{
  "arch": "vit",
  "model": "image classifier",
  "dataset": "fractals drawn by 1,000 iterated function systems, in grey",
  "train_examples": 73750,
  "image_size": 32,
  "crop_scale_min": 1,
  "horizontal_flip": false,
  "translate": 0.06,
  "cutout": 0.25,
  "targets": ["system", "maps"],
  "num_classes": [1000, 4],
  "norm": "rmsnorm",
  "norm_position": "pre",
  "activation": "geglu",
  "mlp_ratio": 2.67,
  "head_dim": 32,
  "fused_qkv": false,
  "bias": "qkv",
  "qk_norm": false,
  "layer_scale_init": 0.1,
  "parallel_block": false,
  "inner_norm": false,
  "moe": "expert_choice",
  "num_experts": 4,
  "moe_every": 2,
  "expert_mlp_ratio": 0.5,
  "experts_per_token": 2,
  "shared_expert": false,
  "patch_size": [4, 4],
  "conv_stem": true,
  "layers": 8,
  "width": 384,
  "positions": "learned",
  "pooling": "mean",
  "label_smoothing": 0.1,
  "loss": "cross_entropy",
  "residual_init": "none",
  "optimizer": "muon",
  "muon_scale": "spectral",
  "lr": 0.017,
  "momentum": 0.85,
  "nesterov": true,
  "orthogonalizer": "newton_schulz_5",
  "adamw_lr_other_params": 0.0022,
  "grad_clip": 1.0,
  "steps": 8300,
  "batch_size": 256,
  "epochs": 28.8,
  "lr_schedule": "poly",
  "final_lr_fraction": 0.05,
  "warmup_steps": 1660,
  "weight_decay": 0.09,
  "adamw_weight_decay_other_params": 0
}
Rows from block 3 of a small image classifier, named by matrix and row number. Rows with one number within an expert belong to one neuron, the router's apart. Each number is 128 + 32 x the weight over its row's rms, rounded and kept within 0 to 255. All counts start at 0. Numbers have three digits each.
Before each expert's rows are labels from the 100 images, of 14848, where the router gives the expert most weight on average: "colour at peak" is the nearest of a few named colours to the mean colour under the peak; "top examples" is what is common among them. Only what is clearly more common there than usual is listed. The data: fractals drawn by 1,000 iterated function systems, in grey. In brackets: how many of the 100.
# router: router (model.blocks.3.mlp.router.weight, 4x384, trained with AdamW), inputs 0-76
# gate: expert gate (model.blocks.3.mlp.gate, 4x192x384), inputs 0-76
# up: expert up (model.blocks.3.mlp.up, 4x192x384), inputs 0-76
# down: expert down (model.blocks.3.mlp.down, 4x384x192, transposed), outputs 0-76

# expert 1
colour at peak: black (88)
top examples: sparse (97)
router.1:130123190126113138092096107147122127119131108157143174131143167106136155103185110109114142143109100140115173112091092124136115102093173133130152182121114111103103155133104114174103040092099127106175114103129087129144179140128119157
gate.6:147106169115135096107100069146125156124139200111161118083124125073140122133116100144172170126158121125071135109104081124128147127170143112164120097172082125118129087181112148194135153134138150108093121163121021165128107128138102108
up.6:122156206168126099081108125087144146105112176131165123137108139143187152133101127179127101168158089183112126103118092163117085116086155091089152121146135090146096082051176092169148149158137083143141091099077148173126125091163092155
down.6:128123129181070117185176145131067130112146154158077113204131162139119107139148137130134125133122138088089146080079086182129096123114160104117064210137159168158127158072127068141124140119093119119131139157150116159111154117126158174
gate.7:089100099145114121180150174127139143136136161130176128155156175206120153156128117126119126119153177097121106116148122111149101167110112122089148108076173091113131091147119082120117099106125110121084169138144156177158113204133142130
up.7:153099102150156091128081150181092138143138215144110104124133138203138112157129170093144135151208138111100062123118140141152144169109095116081117141080156100117120081155140137175117160120131107156122127142140129177142094152120128136
down.7:119104111149113148192165191135131101185117123169084129131119142187155122111135144143116118104162169114172127110134116163160081197146193130082131142106180108130164157158134125171158080149136129094110175144101089137144180172135176104
gate.8:111151153140095094151183136136111100172071121155152127121207169130200169107103111166150133163102091080088119088130139118107148090112205120109195201123105124154116077114052079114117148162120106027194129143200092113115107102159126113
up.8:123101111039055143136172128162121095142099138088130101143132096144131083115156135106148127111173125131090086137137108172110196148125093134111080121114115079059065146132150152157133180037149122140104164114115061133181132101073106146
down.8:127142138127132143123121117094116119130097132168133167134164154073182169116132118127105128158079152115147125146089155095132070108144234077136132142131131125167149084123083079132104062205085102067202097114124183140139124133151114138
gate.9:143185174088223103112108110127074139127055125124158186064218123145128197135166141119083125148122029228156059119106153092147185076124147117140096147155094058107074171109150155145147122116099122105087097112123121119122165128127150136
up.9:133133096180185124149131131090072154172056137120152160094184116188159150078105152137127094130127061179131073110119199163166169144137069138139113179091143114183133152103156147145123110113107099115103172136083140144115153114166148138
down.9:134144113147112128110124134115104081142106138136155116049211090141156142145105159158096144095106096145142115087126121140091087109140147115200162134151059118198109145145079138129137079156126132199137072153113176136097146193114117128
gate.10:106115126105126129104124088131128165154109059151128176162146173184129172125130198173103157138202136147076158092121202143149095133118098100142129149098118165121120140157119165089156140142134093176166148152142095181083155146132102118
up.10:144143083112093132109139086153109085123144143099120112122134123055117111162137075104144108144147140105224135137104102061142123082085092144141149113128072078152153164068136115180134138140079158073134134118137132092171137100108099129
down.10:136179135146137174154131128066115109172123119147146151164133089153111147125067077146125136143112102110135128126128117162191146177144085141123098216110126171119106073102109113100152189063127107217131121114119141183049173182119157156
gate.11:131106112069119142146152095125125140120104129060153077116140103117120162162096182119106104135093143180146112136119095076137153161097080095136180123127188095163146127167096110191110092045126091107118123183154135138097098075128118101
up.11:134142156162169054116144097153158121126174179111112100088085119131135148166202149156166109138105133114160135098078195141137140171093129195112089234148158076120093150142091094142058098204168104104139149080084141126146109144087135183
down.11:128141122121194111133156120149139156127145146124068109081125110119173140132173167124161092136111149096179142093083188116158147134150126136167077255121142046138119107138098072147127147229137088155102159066060113127151126096093176169
gate.12:171121158140117126162161159118169144136183132096146110161146142160148085121117144134175105092086131136139068082151126115148152138085100152134121045092119129085129106138167125161110168129122125101128076057056114034086101149200148111
up.12:194074135115154152127191182124151111106173135139056112106169122142116143129134160108128109102145158161109107105103099093130133146117143116102069124137106107114144160159108138159112150124115165123087099122102101131065127093161126091
down.12:185105107144105188144167148127123068029080149134140057129122140126092152139175151136179096109070089081137111130143103153145092068158168135110135120136122110105062140163182053093120121167156104101087169107150153136082115090156094151
gate.13:127185161179142125140148152111136120114114097133115189137182146117140055174111094089067108143124106149123103120149116121165111109106142114139096121086081120150156131128157180134175144162144146078089128159137157155116130130165118117
up.13:114116167168159117167136178117128100106147149138150165132140154131138135157093071130106148182156078133148088133146109109141081111161200175077132130097150143102163105121154065126112120094181122089090108159114193179113117113176101152
down.13:149160159157058146206129094082130136176186127088168157127153099099178104133095184098123140145172098138182111112160098097153109080116149131159096123085081119079128117158076094137194156161148168059215103138115106133088143111134162120
gate.14:091106076152133104129066140187115214141098131131127131194129118145068185108076151134098111169142092141110153142076088109164128111146129162117118113090115163136149160168207140077152178188107109099142059147130147122055118115145164130
up.14:158143151108116119086153153077149083121161121148102084108158183095167126194146134148120129084108113121136138095150103140148098164125148085134139141121164135129139108124140052160077078084126175159101163135115097145184173132124090125
down.14:116118127168144166151101152097068172169132112132087113136144101117097235158097115094127114145113085134049113115130118087142071080116096156132138117149146141125131155151167114139136158090153131102128027136168160158118095122146170155
gate.15:113156115173157111212184141093142108130081140111125102126154169146082118110163115087113115067117180182116144090118152074199134139121146156134131100094093092131136092130155089108174129083156169079152057171077130099105143127126133101
up.15:169129113111129096089128154132126188151121112113113142143093134105149133193105121136151122166142074056127155158123095152118095121154179180082163093176100139116145125013126158136089087141112125153109106083132158133096083123150118150
down.15:127121119118147127161188134106154132137163173109099120169222178172123131131168060136135126131149111112135111084126127121159100093153171140148113101137121090165150104130146073093188084141115147114181069134093165147104132057112098110
gate.16:173124179125151116123135127110130146173112121092106134086072111160223132124128130210167094089104082182171154176113124143170124191177084148127179176151131072128066120105128117141151184142127072174123145119110117243106131148183145148
up.16:135131036189112142134161158169111158123123150124174127090165150112057132143161156083169134139161151092084105125130184121100078051102153153069104171086123184126203134130113091119120046116164119087087100130137119058078145101131123099
down.16:174144116129134070108132062079104118095057137198178152148100151172164155168162189167146116112164120139141100157093124138187105200142145117119109163168136074153211113144125134140143174092122159169134110153074198126133149116130120139
gate.17:143070151156151158164130151147141104111121133116104154126129105084107190148129101096053111153069114181105115132146109123065096107164062097100132134136141091123180126114112132142107124201103180062129046122101091138140140130109079128
up.17:114087147142112139129137140135110108123097114090140147133157123144105163116159109152059129198058080123174138137135114131133110107167077116124107140135119165108141147140115182097113067125105135137111064176087149141157153080074080097
down.17:145147144080157145125148155145084121190131138119121152126159126121138169130156069144098118136109132100183129123132106141154156133115137139089137065113098127156080124110094186083131124145130144116137077124142163165141133177098116103
gate.18:189151133120166078137088177083122144081115159110129107180142159099128146143115108092117158138136165110094094195096139133132141091143095132098108167137125138146167077115145187140175126142085136156138127140133130099159129127187137153
up.18:144188120184176090118187157128099142105108142168121137170168188117097112140125104101130118152131110137116109185164134111091137122144108137084130133131121116125202115120066194147127055173098121106176155147107163090174136131163153130
down.18:132105124150169080138102162168167154131133176118130173153117110166118122064122143126122121101124136176188144162145117121119122134147112128119130186191108133159181113102148222132158081105166174136142198163072122082142081119164078159
gate.19:146101163058115116107154127164105083106159179098147123121116178112115127150105122165129103112079088162140143127159157105133152094148152124115135120129112090105090041059192112138147126185153155110158185121103144162172126124128153142
up.19:123126163095103153117145106184101142088116161095150162113136144134196115083081151150117163085104094162122129188139159142174116093132123143152114091091084157140087073098119101144174135206132096137193150163154134162176083112120120084
down.19:161142148155143162067075134117103173148119118118182106160156099103135118124117123124087159122075098106092106129125172072169086084145147104138144112128068153156119107147108090109140082166103132093216205129116099185107179162111055105
gate.20:136122128059106126178168103134114142158115144148130093100128134099112057076124090109167135112128084107090081144073063163130153124107069111148119181149113208142110144130076079098158090149113094135115150165101169119103136124140122137
up.20:075121129186144111098094130120146107090149094126147142147143148097104214195145166147087114129115132154190147117167202087149106124144143171114109079131138068119181127125203224172113142094135142089115123119152066122138133154085145135
down.20:174177156191104161098104119148112127153111116155159121101152141082055178170141088112149131129054164179143105154104080097147123069141085168156090146132085032139167153145097185125095116151129167150126170129098016084119135101129120105
gate.21:145069079135156150145120180172153112130107168140123100177146163100106157192133133149086154121121189138096095118110032108106134117107118127102132089134144161127189119191132129155127150085108146094093118167117149127126123114127124176
up.21:087163198132104102107139089082101119175168126135132135126116119163148105057151141145139138107128105134131134127132172153143092103138123117130127138127118096111102119087086111127097122128118123167117174130150042134131145157113178104
down.21:142138141110080083131092107179105159110143141105075141123133196078251142078115024118077131077128105065072104180148115105088116143117170136121127060162090168144095107139124178156123137116169163127165150126103124115124150112138041121
gate.22:118149113145124188164090149158071143102121102075121137079142096103161122105168117148176124110076105109115176122167102121144194099123136101177107172122136113087103195164121123134145078122126124130127163100140101169160120108121148094
up.22:144129140131109168127119119175145170071121120087115120071151149159179151155131119107141111099129142115131164102100136118155163085086162133175149155062124086116141131136124101103182121161135089114141222071172126110141092150088116112
down.22:127162097135134131115072099156121155135125094076108117118148117126137098147132147104118119116102117137169182115153135122127164120095165130143076167107120129141173125143087087108156124203121120158106151133120140157138109143101122155

# expert 2
colour at peak: grey (87)
top examples: dense (94)
router.2:104075115099086099155138080166119154081103124129114124136086099116133064121116147176103117110096103203139104127163109133072147125079139111053159135098107158139185139110134207131178126098186141132096118152105105117111129135096165123
gate.6:134107149150143096158088121176100112151085170164045144107130106102099086182166095167169091153131133196061212127168172116140137135151154137126169095095114131142131168172143188148100095129111105123140119091155164142134171187113167140
up.6:117101153152161064208121145151130110127133161138112128063102088092114093149168099169148120138116187145213136163156065142098086084089161146084165101100122158085125119127082130142154093157059139061174063100142138180108150135143145089
down.6:134149144143163084055127115127102122092123107135131154100176151071123165121149131141115140099046148121130146121123122103177109157131136133162069111122109149163116142124095111133098135115132159134185057149091108068164163083120085116
gate.7:159128100127166134153082144139179080105093118071090101141097099106096134102157133159169109123171167110145139138127082114116086177213086064221159101128154111172150134146037172147148080110128162155053114134119149175087128161125140098
up.7:136107166162106132106176093120092187118160085188171173092123150174141132159132089149124157121097096150085112111132145146151175083063185192090103153151117148092124148083193093143125130154158081103182131143132091081159097129133127153
down.7:131114112126152130175101153084157132100172092143070106149100114116148090097117096125068153094166174182126133155072095089174123119175176089141133154106152136148137178130076141085128112091129130090060154161133145134168128129129098108
gate.8:150191147117173115145172123136148157114152145141094156157145113095152163135137127138107099102148123081081199064127106174097199108114128145129071125117149094090118130169063095083140100160099115047116071086098144128115092151098142153
up.8:080080095132114147131062137117117115133128092113127114099114105167091118136122126124155171185152100176166062176118173103137065139171120086100178106145096173156132138086155154157099142098165121201110169147162185109128190138163121105
down.8:127147151119159148167178160190158133124218135147146150055143205094137128195139154122169119170120130158121147136124115091175110102149116117082117085136139141096184127134158188098098116097102125084108114116140182092168162162133119089
gate.9:123152117117091136167182145138139155133139089140100104200106152199150053161166134162163162112119143106185074122174148135163095128072096136122168062107130111120193189093121072120031167207148135114128138130137116158096173138173136149
up.9:105176062157109107108184160182122212123157128176144150172042188151079058134138155152132151135192099108156108167126169147156132182119158105085133079102088126105138104134177085144074143127085121143161078131153124141105114131205155173
down.9:154079146149118135144125160143152107157180148089033144137093151117087154133094141132100148136143168089097077112186120072106086150154104151099134142113133143108156116142075140118129130100118121131105146094132040107078115131145078125
gate.10:168076127086113096123124184215102154091115137116190083095168168122108112076127171079145116106091117079091075104109125161157169085089176149119143088127149144116136108086137170131136122122127157125055132171064100127174122145100128152
up.10:092136133149153117116193138081170120169190110110154155175082111131163084111141132132096149111161170089159147096140091116129065108192141082149110102138094132168078105172124122086103143090121104148149123118141158176138173178124120145
down.10:150077148124094122139109114143135132104114105192093099147135133083140149138180097127158151147121127146117100176114144182115166112101202117126113097160194132078085138098141065136121115157131126128118141186142125081145137165187112115
gate.11:087136128122126173130107182122199160162143139133073123112135173124129077106092081151133155088131162189164174184106076160155087131130152120081066129122094081086108103125156116075062150143155147140116112133184123210061148137097082140
up.11:082146101156116143100087182137151142128176127167085127126143154120136068107136085152108161075158151170142117200099120149163085120114162124125078122127100075115110116122127136053072157163138124113142100134107125217063168128114117139
down.11:120151141132128094149129086163054146111081115184113084080094124114093094142119133112141140132169124133094115117166154112150135201113057199197159093080086129130142138135132150138118134119098119144174112066101119054098064134145124140
gate.12:128077151118149128133154152143146138120078155149086106133103097119115095096157097150118101158165119127157141122073071106175138189146153076114140177106114107146149132076104120126072092130092106110109173062107092112178093151144166108
up.12:167101102173114121151122118194125158070077158184113122152115146103128131178077095149148142109149079127135165141174134136136132090174150145096162108132163092146131072120160139171154102120063171073113172116050121180137102179107133146
down.12:149115128068125118128157162088114126141132087092131157123173177156096089185139137096100114145101166147136119176092111104137086101145120118150157105139114135175136161063120130076121117146118142205130098135182172115155150102082089076
gate.13:114109086107141140214111151104131121081162049062163074088150161119079180151095126132170111175126143139159085160162166098124159156123120151184070125062095120146119122146142052151133163188181125148160122111176071143078145109131121130
up.13:162188148180133100083143100146101135201117153177118171137109128123181095124144171179105160119107120088131135126105057163128111104169106097062162151228179119150116106126103177092121099067079156122096123133112215088149124170100100128
down.13:126147117113166164184139110122153163094142050139100086132149136102105090117079106125083155120146140059158106157162095152116103117113163176115096137106167130148049099118149067101125096142129109091135104115114172150110101122161149149
gate.14:159156090148105190173176140096119137129201110176161105154180128071172128125074121135084171106132126191145077111110133111141098134149134111134108102185174109115124129137141083131165158150073106161119049122123089073140111168168103105
up.14:095083195112125050092098123132147075140041150067104146120067142190098148151173133111136086129139109093117188108123125147113153132119100090071128158092113158124132147148120107104097078094179140107105202149118185161131156079088158140
down.14:113140116135136143161110151089120107143149131120201111131130103169160098164097097122157130087229116136116118093133093130122144088141103100132093101171141094109176116156177094130168150144144140153143158131173123143221138121189117124
gate.15:127150163085133087125098167117137141100129089096159156158164110173155147091159030172090091122126164195140142131135189102152158083115176162170137125135064178127116141085121094163143114206140147099127127130110157166130128140062159139
up.15:099096084147126183106160121116131091151115144136115090135105164063095121151095217102142132113120088062091139137109088136123121179147065087074102091119203076123148103180139164131102120090122074154114158114162099111118110138189143122
down.15:112112121112149106176123108112106147149118107129115114142113114174126145096146054112097130114199133211142151113151071140128092065129167123165118059175120136150124140087137159108105141098109139177255139173136124160150177141116195191
gate.16:096109107149144112117092118144140148139146131100112165115130129095121115129145146151078127083110176155148130127115145108128151184139178104117125182153144074134126096118137110124109139199104169077141160140105037148145165131077110108
up.16:084124105128112140121090097088145109116138100099146154152156131074098137168139164155111066079148152129140104134126183142139166194132131092126078169153117118122136081124141136120111128151118181115116128116052073195135176105103119132
down.16:147142141103070093182119147171129151085108113163120166111127148127201099197115135111113166131079157159086141151113143073121150101091129099154084080108154091146097092120092139116090141122148098148021112087125122100135157181164099141
gate.17:157166106107170150176171178117095165126118066156117084160158168129102118096138140090156100126156115119196151101111146095128139128147165068099132130109129151124112180171148082155143142127071136157120122115109135097180153154156099131
up.17:186072101141138130085122131155098172077097130120128096157168078145123131156093136151098132127140132116120145132145142110123150145136086107154192085154085164189129098130161151205139159086104125097113116135055123083133106153164121112
down.17:088102119147130057177169169160175122100218154170177151090157111121183121129102063165099108069125106102143135090163148180149079171100139170137078181111115163128131131125190137132170156127111137228090076189129172124161171126189148094
gate.18:112111106099136177142162080094120092132121134126118179160122169051103111105139113184119170086127144152148118086140125149127102130119186134182061098112038108153125178124092157082144148102106140117161095170098145094092160069195158115
up.18:122131089106131160128153121068143115111111121133097212167092159087133143132142099208128148095136157148155114111132106152117092103149151133147100109106043127168126159106116161089144135090075153121166096146104158112100163065194152109
down.18:147132119164028111067130137109128125152157116110175105105115097079073089181175137136121119129149159044156114133113127110105143093139082109174102080161139111080176068127159119129166108111151103135056090092102110230150123166159141127
gate.19:183136119152095083127087141139094182100173167152113131172122104127163106170156120166116146100114134161186130112141117175169116158091107127148084155142140120106114151157169094129103130163096121110136134138149183119145208113088149139
up.19:161100079106064077150162113130086124132162197162122115176110100144130108174139160183056122146176154130126101152126176154165133123043159139195068093167120143087164136117115166169108162200110108109155130084176169130143111123190152083
down.19:127152053102167078110159150159129088148133106083045150179105167133081136152139067141127156189106165115035129232101148123153149072118123134110129133156097145093072150112142151128130096116085124109122152072152138137147045151115137211
gate.20:117169116131168151123139143241118051188077124137096108158141140133092121066116132117130131157112093167184123077157122133142147149077131133163150124128079152169094159163151080143133114104066141134073103127167190152150102164088138097
up.20:103112132127132127104114100034120168076202101124148137119093116124138158161126152145191153122142177140088167149072128178076105124204138084117095127138154138087160103113106182107116122153176111157177118127061115064149123098146151150
down.20:140119154146128155093085099143091094155118084084118146143147119098091118100061133126113103172176132138092121138154170142166091125058189119170088184102144107086186124118143135141120164100110154138128118131112123112177128185107105076
gate.21:098108083188153129090137137196088129090070159096108180085097155102166091123143153143153143126130135155175164123127090169070115176121143143119120161173136115128118194076074118111165168113127092097150159140113187140115144103076087123
up.21:142117145091116121156171153116154117193171132145148086155212120128089168126080076140107098126147105133121078128096118040148148087090163119083171112078100095107165109175133122149096132131148136128135145148139078110173117122155159087
down.21:164136103101110122116180197168058151172138132169110105086120100120101144113138067130138121117157125102142106094112158102129153082125089156107151147084104138092170121084112156148120119122098171129112128168119129114117130103146145077
gate.22:086133158085120095107126127152076210137080156175167080155147141145160151123067133109148133134129170189107121143136156101134097144114140093095149162137157061101117160136083111123125125182129142161127108083058149113113143133138125110
up.22:115077137113158183120119104155093160117049123179152082122133119146124131158090156149111075135122094213112120144141150075130091167135174099123178127158156122076145088134114081164124138127140084106146081129121077109090148116138132137
down.22:119117136086141121152064177127174133066143089181122208119146163130127157116181077090097154154139192109125143079139141175113212177143131172122112086149107109103110172161135107084126118124131126083154164110186129145155191107163057142

# expert 3
colour at peak: white (65)
top examples: two maps (100); sparse (100); dark on light (73)
router.3:115154110150137161098105158100147148186113166153097080176144114101150134064168123155168135149147153124110163124116182136159085116143103143170069127139153146084080146160107132121112119160136074120126147144135126124126080094172108128
gate.6:074147142052143159172139153169132113130108143111150129063082119112115153082147138077141067146195122126094116105150139143175134103116105112113131153112179083117156196108148123138158134129116100105090124067135159168115102203136123121
up.6:150175124136148060081104095103158130120118142133139175108148119125143070161086148162173176123086167081165128167133109107155112156167084128205163185089055184114144135090097142095098102127133194163171141151076124123188102111171116124
down.6:133053150110086178080061073177119162193129151163108126143121144124150113165170082102144096152105166147155144147076133116118122100141184126136133159107123123104148098107101134104099114124101106067110129049169176062192154136100097157
gate.7:092105133151127110065126114174123135091144152109105111141139117174109116143164115101116132172140164065108155098149123147073104133143166124118144132187079159104156210103140137173091153127069136121085155171034152117185150094165170116
up.7:151115119104081115174115110133162100157109125125167077152139135087145157153116156148140164116152083145103123108068087118100164140115165138155096092119140081137093063203121109134132121174179121174087131102173100119096128154156160144
down.7:119088117104103152119126152147153111186210138077166102166086131129188175124088085116102119147135149158120123131129109142161099158094094121186108122142166111119141118160200100162098094082156128133107149148079158082119056136169030124
gate.8:156092178190090105167131112171099074164129173138124108143080169142160136105111088075084120151119138157082131119094122116142111137159107193119091129140118119119075129074130114120109167142107150172182196157157111140146106185223106095
up.8:113079127118126185108094115174131122118157141153205140080138192089112188096096116169175084164135147134141127121077096151167092139108129168124155173130140143102177102108143130097114118130136091204088130137152130132089070106127151116
down.8:114132146104082150062128135088155137098135130100113137107136090135102126147023160114112161147042120156161110143156123150137148072161145111121153140142103153096135160149090109117154098080122126103100098183099196221115110158101086128
gate.9:100098161095155086115100124074112139164098175150107066072111158151194109065118151133114106110138185202110136149150151136103175131103107112127113150142114099103101152145041176179141199178173093060140157171168154136148172172136169111
up.9:169139124116155131168136132157146133085119167118128171077131167076136113128086178074159181138095095139150107085135093126115151098153195148158138117110166169182104145118186103090133149107099159085113054126111175095151105131107104129
down.9:121150136128084120117135172068148110159125114125109114138145121165142089056122129143171137119065162099122120153087132151194177129074133078134137108142170096101134085106104138121137148132125108150127170252179160172157054090087153128
gate.10:096163171139146121109165151110128158116098148111105091190114151134113115111154174159143111120200163078148133101140168142123054156139132079139145099128176148167164186132110185102191135136080096127123148130133076073115142129178179100
up.10:108125096090029125112116143107139160129146142107122041098160171101163134107108106175084094133170065111114088126088069134123114109094116105120148151096175181201154115080158166109184076098096183080150126108092080088161085178124090135
down.10:083148117133154150113235129140108106162104108114138099147095135137165106144133184117101124163130163087088146116162074088085158129070113092126145126168146012099103171171108136118147186032154130088102158109194151170152195185080142098
gate.11:134212117096212130147170120173111146136126102143154163087111093152179158150145104159106159127114079145181105113148222103205171174116142089176138179112118137128111092110118048098145163132129125140118119126121120114142095084104080081
up.11:116155134169129101129065136151110087085133123128150214096109137122091148095146118064128132152121164084123134172099104125097113080117130154176114106079117123113127086153098101104090094173150071115129118103131047102146168103117138150
down.11:140134084098140195199144192114117117127155089097142089174116048128126098139105073116092117071026109132154136101113129110162068128184140109086166101089153138073152112173106119128152141164115129116097111155159117109140123093132153132
gate.12:114134102148145082148194103160146080119121141110130143073099076134122140089133162111100127068144095150161151164138098181142102104161112127125116097108131136074152127147083109141118119243122198093111044115133114159132137153115114095
up.12:137122119112163118099194099163153093112126168146102140094081101163150152107144141111085138052133125142198126189158064164147082146118124127083131141109141151058137103130078093093119113217159155132144085084147149119150151162135108118
down.12:146133090119104148181167152159119105188128127190185147135176145130128114121169151117175155151097175073157113128121196114103084134129128192080140118097177116084170121129217102134125179167136127108115093136088149183138071149051079133
gate.13:147160128159114105127154153070076113111147138112157126163122110120104120134133097195197187113130126153128170156084109141143081044137113063128155081131080104126129135123158165202144154152116111122093109116171171153157084145091118066
up.13:148147100138132115118163162112120136148138154091147096094095107132123157119177105180206183158140090122162137123028215137198121055154052079127156175117104135116117188102148123148123122121126140224083122103174165145109096135103186107
down.13:137134114138126139138170169126123084158143087140157140160168097146087159178151111122105143128124128068094125094132113213170137087147100175145180126059145147163185121148112147117153134169103133113132133145114096146112085130152104162
gate.14:138151102080074151104135083130109190154153179134126126103078172102167109115169182176161075113120130107125158081140073168179082139126106120097115168160095138121149111111126163165092130127149168161133152096077159118155114123180112073
up.14:169070160138108133165070167138107036087123115140110127148162063140126101121115101128121185116103126137159124155189150130097115129158196141181146031143162141159071147139176105144153136069122124158147112146158126120108134113130159142
down.14:131098143111148163112213114195105098058118160091095144110147126122185175117096129103165124096135137178102148151151115085098117142099136084115119052109152113080123110098152064146086138110172135139084140154195139150131150056084132104
gate.15:080097127142122128067141154075142157157056140165095145122106101097124167095104127190160120082190107135128149140084178122095136127149127149104141166123100124116086143198085093114094081112074000088160167162080134105135136107099144141
up.15:076081070120183110080159143135138130124109103149100136138151128109098116127101099143158130118184108137158126130155214155105127120166085121113158184155133132106116111201123120116095103153085004119118144167114152122105125098082181146
down.15:123129112115142163082177169096130082069058108109176086110125123123092132145123107130115186141184145159136111148155125137145116134130145128091035122127150126122122085155115120145170139137174124100148111154122048135115074116108062130
gate.16:107153150135153160142146166084163132070143132157111141153127125129070133118148110170168159073103113108138160158142151151077146098093151105196115175131108108102146141105134182113186214062150107171143104138100175071183059133185077105
up.16:147084084098146137143105101093124151095157194159138144156037156145084098155119096113112124115152135117140134133144108163123091168146125122093119062120168106117137170149166166133118114104096156162113218123121075076131127130115112101
down.16:131182121146103112145159170132151108142067095138069130106119157104118137085105089111124104168098187136155134121207135126109148139092110159110134127099171128078132094114086154120120124102121088176144146107121096106138132155173092125
gate.17:151132143095108119119106128093141125165081124139171119138152171136160090147109155122114139145115148098115097154118114120187199111121128091158089097108137102086079128180136159105161207156117110086074119117165156125154082161114163126
up.17:143114127115065157111103095084130117184080126111155109117115158151160099151147169140098162127099166129063152159121122167194158080127112144152125101121139127065147148127125165132158204189135102096084144180158125156153126117112177165
down.17:107112155129084107120170079174063138176110101134082158105136144108121127084124142110118140146144099109206115149095162086120089144088088075120116143114130133148127115114150145096080116075130147147117173087146170129133105133117120115
gate.18:103078180201199151173134125092062147125120147105169089122090112133147170151111087105143134148087111193162178140103087089114057164149133131117194182143158143108152146171150147133143153148077041134148091143158099093108079074083129134
up.18:133136100060111085072101095149142091167132113156090137145172175079084095112149154125112133091149204107125110114116157152113193094111110082167056102094115129118164142071111123107136058112140166146103175123098154140121183171185093102
down.18:129179092137159128180149168115153149155105147129089060123123162079067095062093143106148134126097168100172122119088155142084078217086122171124093173163178170059134161131192149103098131152142108107168150164129107103092067177160176136
gate.19:124206052101148070177129112093094142125128223161105169091137130157139143190085141138131106149124122125101066174150147126105120137172139117119113131139134173167171130142110100060098121089085143167113162200060163128145109156137155134
up.19:131069228124091170114125125165135095149160027090148114159124115102115132091178100131143152106122139137145195098116112116145142115079106152126142134127114101093111138116147168165170144164158157087171112057205085089126148111125096117
down.19:167076135136117146167092151090120099101159124070217143142147112153055173083124071080083133132066125129122155065119171078131133155077109127147145155117122124148147161086162154095105101073131171110078133134220157100052107100149116155
gate.20:079148109133127160103121074071089145127153129126115124115143161195126164062146116158124154151136149128144132143141154156111065155109118087138171124102121144174037118156122163140161146181150066157117099159143138095117154138145103159
up.20:163125143111133084143133205131141112122113125140167099144108105095131115191140158117145098077132104128106117120127121110129186075133145161114147165158132079086221134112144129137097147085128181109170138093081088177134137098088147121
down.20:173067105106096108095155091124125103124112138121184116119164126143171143109111171141131143137086184105121143137121100151112122131094173111087143085174122179124126131152141103155109124170150145121073159112115181132158161110061178101
gate.21:130155150135168146078129122071164164188173167118117086158111161118118139109149108131192147123110170084099101107082140215105112096129138088179079119171149103119082127130071105085105101181143140091131167152117183116125134103114157119
up.21:112137149097198084098112066148127168118154108175102163161086096126092145178155151188140092136137129187139112121147168153164110116078104140201172156174160182118172103080067227138119092139121098147112107125086114132073163189111121148
down.21:150121115100106120244143118157149124106163169148138092123151189137113192084121085095121151123164182122111126144183155139124085172139094123104144147168136157152123126125124103120167174121131103067160181106212108061176124087172136133
gate.22:085097092138125095213098137158121121127142127144113087161133168093147163069164142156152125099144129112146090143157181090146191101117094142070067100106162114102157138149151090164159144124122113109092161125108143151151178138232111103
up.22:114099078082092106148156105114108111144093128099131088154162177132094138108130159136179172114098150132120077150132165131166148097062134087141119079090197044160146128150167150089122207125166126097102148169178103154126091151178178111
down.22:131099118144134120083142093144057123108100115123107183054181105079078109128152141159144185184123115088110145146157108136108108122128189160129096087159155110104083110115150103157107130048104150103167119115185109155158087122089135127